Rows from block 8 of the image encoder, named by matrix and row number. Each number is 128 + 24 x the weight over its row's rms, rounded and kept within 0 to 255. All counts start at 0. Numbers have three digits each. After the name is the row's rms in percent of the matrix's.
# dw: depthwise 5x5 conv (encoder.blocks.8.dw.weight, 192x1x5x5), a 5x5 kernel
dw.0 090:183119133135152155131165086153147114113184118127143137123115115130129143163
dw.1 081:101080165161105106125151159122151160138098120121145109134103133096110151108
dw.2 091:117108108150138144144141121162135161186177106111106126122144121133159164138
dw.3 106:133120177117133117108144150116115097192151118101136169141115149136141108153
dw.4 116:115120105145108115140119118097137109122078071123141094074122127121101140139
dw.5 095:123093089133138124149102092156140174154110091102120122103136107145098151118
dw.6 109:093115106121152120160162109134142165179115135136139103103118090086127128118
dw.7 095:101114105108124121147165136124135182192133110137147132137135093106147125153
dw.8 090:172172142155132142139106117140101092082141145122133122096127168138122160113
dw.9 091:138121115094140102106111126100076117147130113143139107130072173114098117132
dw.10 139:138132114112119147120079102117112099075086115146097084119111139128129113148
dw.11 088:147109106087100115108127133110078087135096120144108154161143118116163139142
dw.12 098:108141135146160131127113123128148165144182169132131117107114183152142101109
dw.13 100:124102133151139120102133169134145153181173100109120159132104151116105137156
dw.14 103:157097133148115122090144094147113149172123088158091100119146131146150127111
dw.15 111:122137113097121117140144121085120116121128101101121167183149075103140132111
dw.16 100:157142177109103151098104118134098153154118170115127154132148161131109146156
dw.17 085:154176143158156127115170157123134096104131144166131149145101154120139152106
dw.18 095:142153131129139103104103132161167155196158146126136129117101111110135133155
dw.19 097:125125099132116149129164126140126149182163142104133176145088091121135151130
dw.20 094:179161104145152130126100120149134141095133151137115136091155169161139148148
dw.21 105:130140131129116098159180173111100150161119101118110089133115127107141101152
dw.22 099:153137180121165126112133155114133114123143126123098091111129090128088137174
dw.23 089:087143126137106129167114104109139141099099158105089109166158099110133146120
dw.24 095:092131159113108099151145095068119120109108150109092106137135147112124114153
dw.25 096:122140105109104128107152171173116105171171144119102141165105132140137116124
dw.26 124:119129131150110111122102140119063121081123082097160112152123105116131120130
dw.27 099:115097087102105161099147131137088120119086102108119103149113132130108093149
dw.28 096:167120096121126142101121128090082122179140092097127141145120105119102110132
dw.29 092:130156163114136172141143101107155149172090166135148125135164138121149141127
dw.30 094:114169111126146172111136123128098147137082123113139107117165166163099139143
dw.31 093:124111113148138130168122144120138172123164092140143163180134107136162147149
dw.32 105:114104132136108081103125092135078121166155122094135165146116154117130127109
dw.33 095:102114120119122102124095092077140102101105129120071107109121114101112129110
dw.34 112:130133127098124129120142126099133140206165133079109141149124127095120123137
dw.35 102:101141107130118117164154100129139111161153118145136156090092119111076110150
dw.36 107:117093119138132094094088079148135098108114102112098121142120152129091105123
dw.37 090:091124150112137159137100127098156131153128129087104082109118093145169129129
dw.38 087:143108128132129126173159142121173190155151129144117162151132128108115147108
dw.39 102:136091090138127144146137118113086103111113143135083083078128151134123115137
dw.40 087:139130167153138134140103114106170160159119144154143092082146130134147106158
dw.41 102:119110077127148132096143147145102129155162140149094092095158126108136098134
dw.42 077:106151097134105124126121138105149106084084136142121093120098094149099139092
dw.43 102:125132103152135151151177157152102122109157162157144159145156101103119112114
dw.44 084:124076151148082109124178142119107129123095137116148084145125139113135141150
dw.45 146:130133127127125084120090116092111114102091095098106132104135099105088104109
dw.46 097:164142159152109130138111098162138102129100146122138117084164176120125141155
dw.47 116:121147127111120103112152143152127083101118168134117089079091129133113101147
dw.48 146:111103087096110100095071082095118095135143126125124129130132115132139110133
dw.49 083:168151082105155117103115096165119102110087130131123116106106134127098150113
dw.50 092:169111157145129111103158112150160137151146140147105128078108125114163113163
dw.51 085:167124123144120166093127117122122174146135121148096112116146109159183110146
dw.52 103:132125109137132142099156150096143102082132090132159144072116132149159114118
dw.53 102:109163134131102153103130091163133112162097162132131148136130182117157125114
dw.54 096:160146129124101145142099159137106156181142156094128088125127142151127166123
dw.55 083:102151107106133138077134119106102125132095116099075126125120149141162103159
dw.56 096:087163119109104118097139130077106101100106122099149135098107139122097142144
dw.57 111:151156147117092164117105149144117167143094107111142106106132166115164141103
dw.58 090:112130101129158109100107108124115080128102110107125081073126143117102138111
dw.59 101:151104137141116084138145089133135098119110123124122172197109144133116141135
dw.60 119:140163169151160133146141154126165135145175160130155151120153149122158142143
dw.61 081:177145116121104127124133152153115143109115138121134075108153125177123099166
dw.62 104:152117104097158104115160133119091159111083151141088127114129143147142106160
dw.63 098:152140091138156112112121121146149119163118172154104132130083128153166133165
dw.64 104:141101097150146152122158107128145113094115083144130073087133133109129142149
dw.65 102:150096064109094133104114134109131140127138116087144164147109133122099121156
dw.66 099:139121110127132103103171121127143150129181113138091096181136156135102121127
dw.67 111:152126084109131122120124131137091123170139072106136137089119131086114109144
dw.68 104:127123085121119115140143154096085169167145095128134131099151123084116131115
dw.69 099:134117096141139107127162152112095112191116107103118135155084141116118152138
dw.70 092:117167111157123151114130149140166159178136117113155164119136153120140099096
dw.71 089:158138176156175157132134127139121136108108132116128127115098123117177166160
dw.72 082:129126135118114140098084132111135102098117118078134143100082140092097101144
dw.73 096:138142089124119124108114149124087097174111079112140152130106114121087103121
dw.74 113:137141094107129108097135110105094099155160113120114171175116097131118126099
dw.75 101:102127092135111117149091092146132180112133142133164134122088105103119154106
dw.76 097:092119116129126075155186147099111138170135108124106129149125106124106123117
dw.77 085:137179142106158096167124138113144097167092131140110120137094111104120109141
dw.78 085:104127101117147125101137131116128096093083108125168106074129151148119116101
dw.79 091:152126158143152132111118129152150078131127180145101147148136122150173121160
dw.80 094:122109148132155105103166127168124116112092158144118164096167153131122105154
dw.81 109:138150096129094129124089134125134164100133121164164110161143175150156133141
dw.82 090:142129123153155141158150118158154126121160173115094106132148151125119150185
dw.83 094:175104139140114152112112146134173102091143151130118073140112148146106119140
dw.84 093:179124156119161130102107144161134106089146129153117102101111109165156136132
dw.85 103:152128101153116129111114188153140116162149121161102159129093094103129131137
dw.86 093:137165138109098165101159141122118112108145143112109131135116177170143168112
dw.87 108:096123119128096087141094111068144130119107099123119138110111086117127114099
dw.88 090:132143138137137157094090080135116108116096125115136076121093127156114106156
dw.89 109:087108090104086106134165154128133118176162141109131107126101113137109133128
dw.90 095:116144151161107112150145167105174138099101140109136145157153143134085103130
dw.91 116:119127129126119104119148147121059146151183136113105132146131131098084122115
dw.92 113:142127127154166127149102084139147120108134148124147147083142155165133099171
dw.93 100:115125135106107097103165154110086124179156103103134121141112110090111108125
dw.94 118:151100115112143115122117152125103122117107151158120077074095141105125092118
dw.95 096:102092150149164149131157119143164101144111150162113147094147115143117161153
dw.96 099:135145117123154138168162144127139134100158143138167144140187126098094105129
dw.97 097:169125119152168128129099095124165106147128135177109162149115129126140162149
dw.98 099:112100109162105160115114109123121162083146099106090145131126135126165132167
dw.99 098:087087096112133116125108128115140135116136173156144169164133092133150119155
dw.100 095:138113093147108100087116139144122069138106167137117099110124132116164107143
dw.101 106:141091106101144068123167141087107120137144126142100142133128116118123095098
dw.102 095:174146127131152172143096125162159124159123156139129119138116106105179141122
dw.103 109:121107099119156135125133179165121112114131151096071101118116129100096138127
dw.104 107:096131120105112132114158147109136115191177110135106157153116144109098126141
dw.105 087:152157120114106131088155121118152129134194091117111142136153147100106106133
dw.106 081:128110109149110137096099118136153102067108117116073094122143124137150138119
dw.107 110:148145173171152127115153156127169174166145127149118123133143111139116109144
dw.108 131:102092122092102120099127099105123130118109112114098093116092103102103124089
dw.109 096:100098111116140117126144093154108153172112128100143160123090094086123118119
dw.110 128:133145129103131084138099111131121117120100109113095089070137147115114085121
dw.111 101:119119100099129145088154124128104118191147100093140155100122137100134134108
dw.112 105:157116083127139122112152119099144115134092155102158084075149125143132127134
dw.113 110:138136108116122124079148153126102070119171131113090090154123122116135117121
dw.114 102:112167128156119113107160135181139115137150181146112148139108153152122106145
dw.115 089:154150126140151163142092148163141146113100125120100133107157157096159135170
dw.116 098:125122100139111111142154150132102137089163098118174150163145116156168120147
dw.117 130:121123143123133128070118119145103118099098149122109078071108147125121109125
dw.118 101:163160127142138105103090111140166108143131098122087111138177135135114097120
dw.119 107:146137101117152115080076111133135081118068123121119109116131124144134143128
dw.120 090:153121122091119100093170140115084109174136106104125154135120138107098114117
dw.121 092:167101124129155123081089143113102082144142122136094120108117118158132096120
dw.122 099:114111129122135138136135152111115086111081116109133112078071139165133124143
dw.123 081:123124159158157177147113084128155179115149126150146151141114137138147116147
dw.124 094:162150153120092137098107085132168132153125117142071138117106138144152129122
dw.125 094:147097119115099119091107123125129168180096114093159158135104107122137145121
dw.126 101:134148104123136147130123150118106092142168136135079075110096143152107126158
dw.127 119:102121130135125134136148156114101095138159124101066108136144154105096089112
dw.128 091:131099132113091141094121113090097167162166157148109119112155131117149126103
dw.129 090:107133165151153131106127130124101096133104118135163151109089115144191148125
dw.130 097:110099130151106140117153149122090165173121122096164124090151127114094114138
dw.131 100:128163159101142113169127141103118185137118146137163128137134153143135159090
dw.132 097:172148130125174146107115162132151090123124162161098142131154134101158136140
dw.133 106:111077088138137128140132142152137084148100146160103126115120099092095137123
dw.134 121:092113103123092098116102120101131142128157121080109100125097096118095112107
dw.135 096:157144115154125116123098112128140172104178166117133139159173130143160121129
dw.136 100:133105138124109096159098122110123145111065152166096123094139132140103127148
dw.137 103:141137109157097104152138110101113171201136149136139140146137145132119102133
dw.138 085:158104083154161117079134101138128129115069105114125126131129119128138105104
dw.139 100:113133110134138087143119150132092076088123106104157122078129154147139129128
dw.140 085:141110113127122121079112074155164115147089144150100108125152141135110102113
dw.141 094:120145110104117151166140106156150176138118118117074121092134117146141090117
dw.142 088:125139118124143166144166130166158133111120158096109087144100102131100160104
dw.143 125:139107076141125130083097122124105095088130134120125090093100144124114152121
dw.144 111:089088142085130094158130132111126173152147104103139111112151125099142111114
dw.145 093:102136149144123154119150098113099130189183115125124134139133100089112131119
dw.146 078:144133157137126159129164079135147107111124161135134146094146180134126145164
dw.147 119:118126151095120083120179130099119129154154098084117142153123143133108096115
dw.148 106:126146181134149159090143099128163133166129118138121143087163127134161119124
dw.149 093:162138177142104147129091127136126149095091106139116084100138138153100121135
dw.150 114:134147109150114124138135185130126087098152125126106065100146117132111142112
dw.151 109:093093087112095134121146110108123122181152137131117161101108127118098119102
dw.152 092:098096119138123142125187104084119121119179146120112099135117130093117110118
dw.153 081:134118126140116134112114109096149088189152140118092163146110136122130165156
dw.154 100:109101148106139133079155118113084094149153089116112141155142133140093138142
dw.155 101:118131136124109143138131133149177161181106178117109147128118119154147097155
dw.156 100:160148102104126121095117086117114086135129148118126091138085085104119135143
dw.157 116:130094134132144139082080100157123137100093122134124107083112123165121144113
dw.158 106:131154101114104090103151135107103159182110122118134176148126129114095131130
dw.159 098:144131116118143137114147117119094131120073171111172153143129073149123124118
dw.160 094:110158142120115153106115148123095133155152181116167165130119112103103108154
dw.161 090:126142181104145144089174129128102117147115140139146137100098169156140133147
dw.162 097:193157140102138162133086093107149139128145117156120145105137140147146113133
dw.163 106:124160177158112140145160128153116124175138138111111162136128163151164141117
dw.164 106:086108118083106105108140130115090124121105113125105136113094088121113083115
dw.165 111:091129118112124123167144103149130142084086120119074103165138103121134120134
dw.166 118:110136118105149137176167084117127085103147127117110081140094136135118128130
dw.167 095:133143117115140136155149150125177160139130149116121121096160145162152156181
dw.168 093:141115153095156116106102102116180160116136099096126134117158139132128151172
dw.169 099:113129099130107120150107098137179085083128153094148113122160130115151112123
dw.170 082:075120105119109101117128103095137095166112127079139136085123139132116147119
dw.171 104:133128098135128132107126110091127104174174142084135132108109080110102138119
dw.172 108:124107130115103092116125151146107109156187160159125163172122128116139136109
dw.173 077:171142143126134156142128099155147153090119153156151144110110136176169132133
dw.174 112:145147135137161114112076128145111089107083105111086111115133099132104143135
dw.175 101:177151092132092108069112139140116110107154102137146122097114130121134110144
dw.176 082:156155143135133114138148162121103100113162118159166150163110142133112163170
dw.177 096:126105101113148149142166078105106131149081140090124113086121145126126146125
dw.178 085:129106085138134136135142105162121135171108089119120129113120107141074146171
dw.179 098:126135127105169110123165119100096094146158103115139154084131091152109110136
dw.180 082:152154161124142141103111102119164133169100184121109106106120136146136107156
dw.181 094:120143146115135118123102141111132189172095123110150132084122096109158107119
dw.182 091:140106133137098105077101138118093094123087142146106104133136144107151130169
dw.183 155:159134144159143136140159147148170160143163158144139157143133151149163128163
dw.184 095:130102105098133074132151139088096158155153105094107101137129120122135119105
dw.185 093:141157149127152123117148145149123180141175134139152182142153118145115104146
dw.186 073:136090129080143120099113148105136107163146097145114147139094092156122112100
dw.187 088:151115128130105155106078149102109080100127110130132110077136122097107122132
dw.188 082:086095092102134106106097113104128110151140124103133163170132106106109139100
dw.189 092:118155135135133127117090136152130152170095147113138105122129162179180136128
dw.190 087:171139113174146140128129160107116118155129123154147147174145093110154125093
dw.191 088:124125128107128082122116095111119099156143079138081117096119150158103130110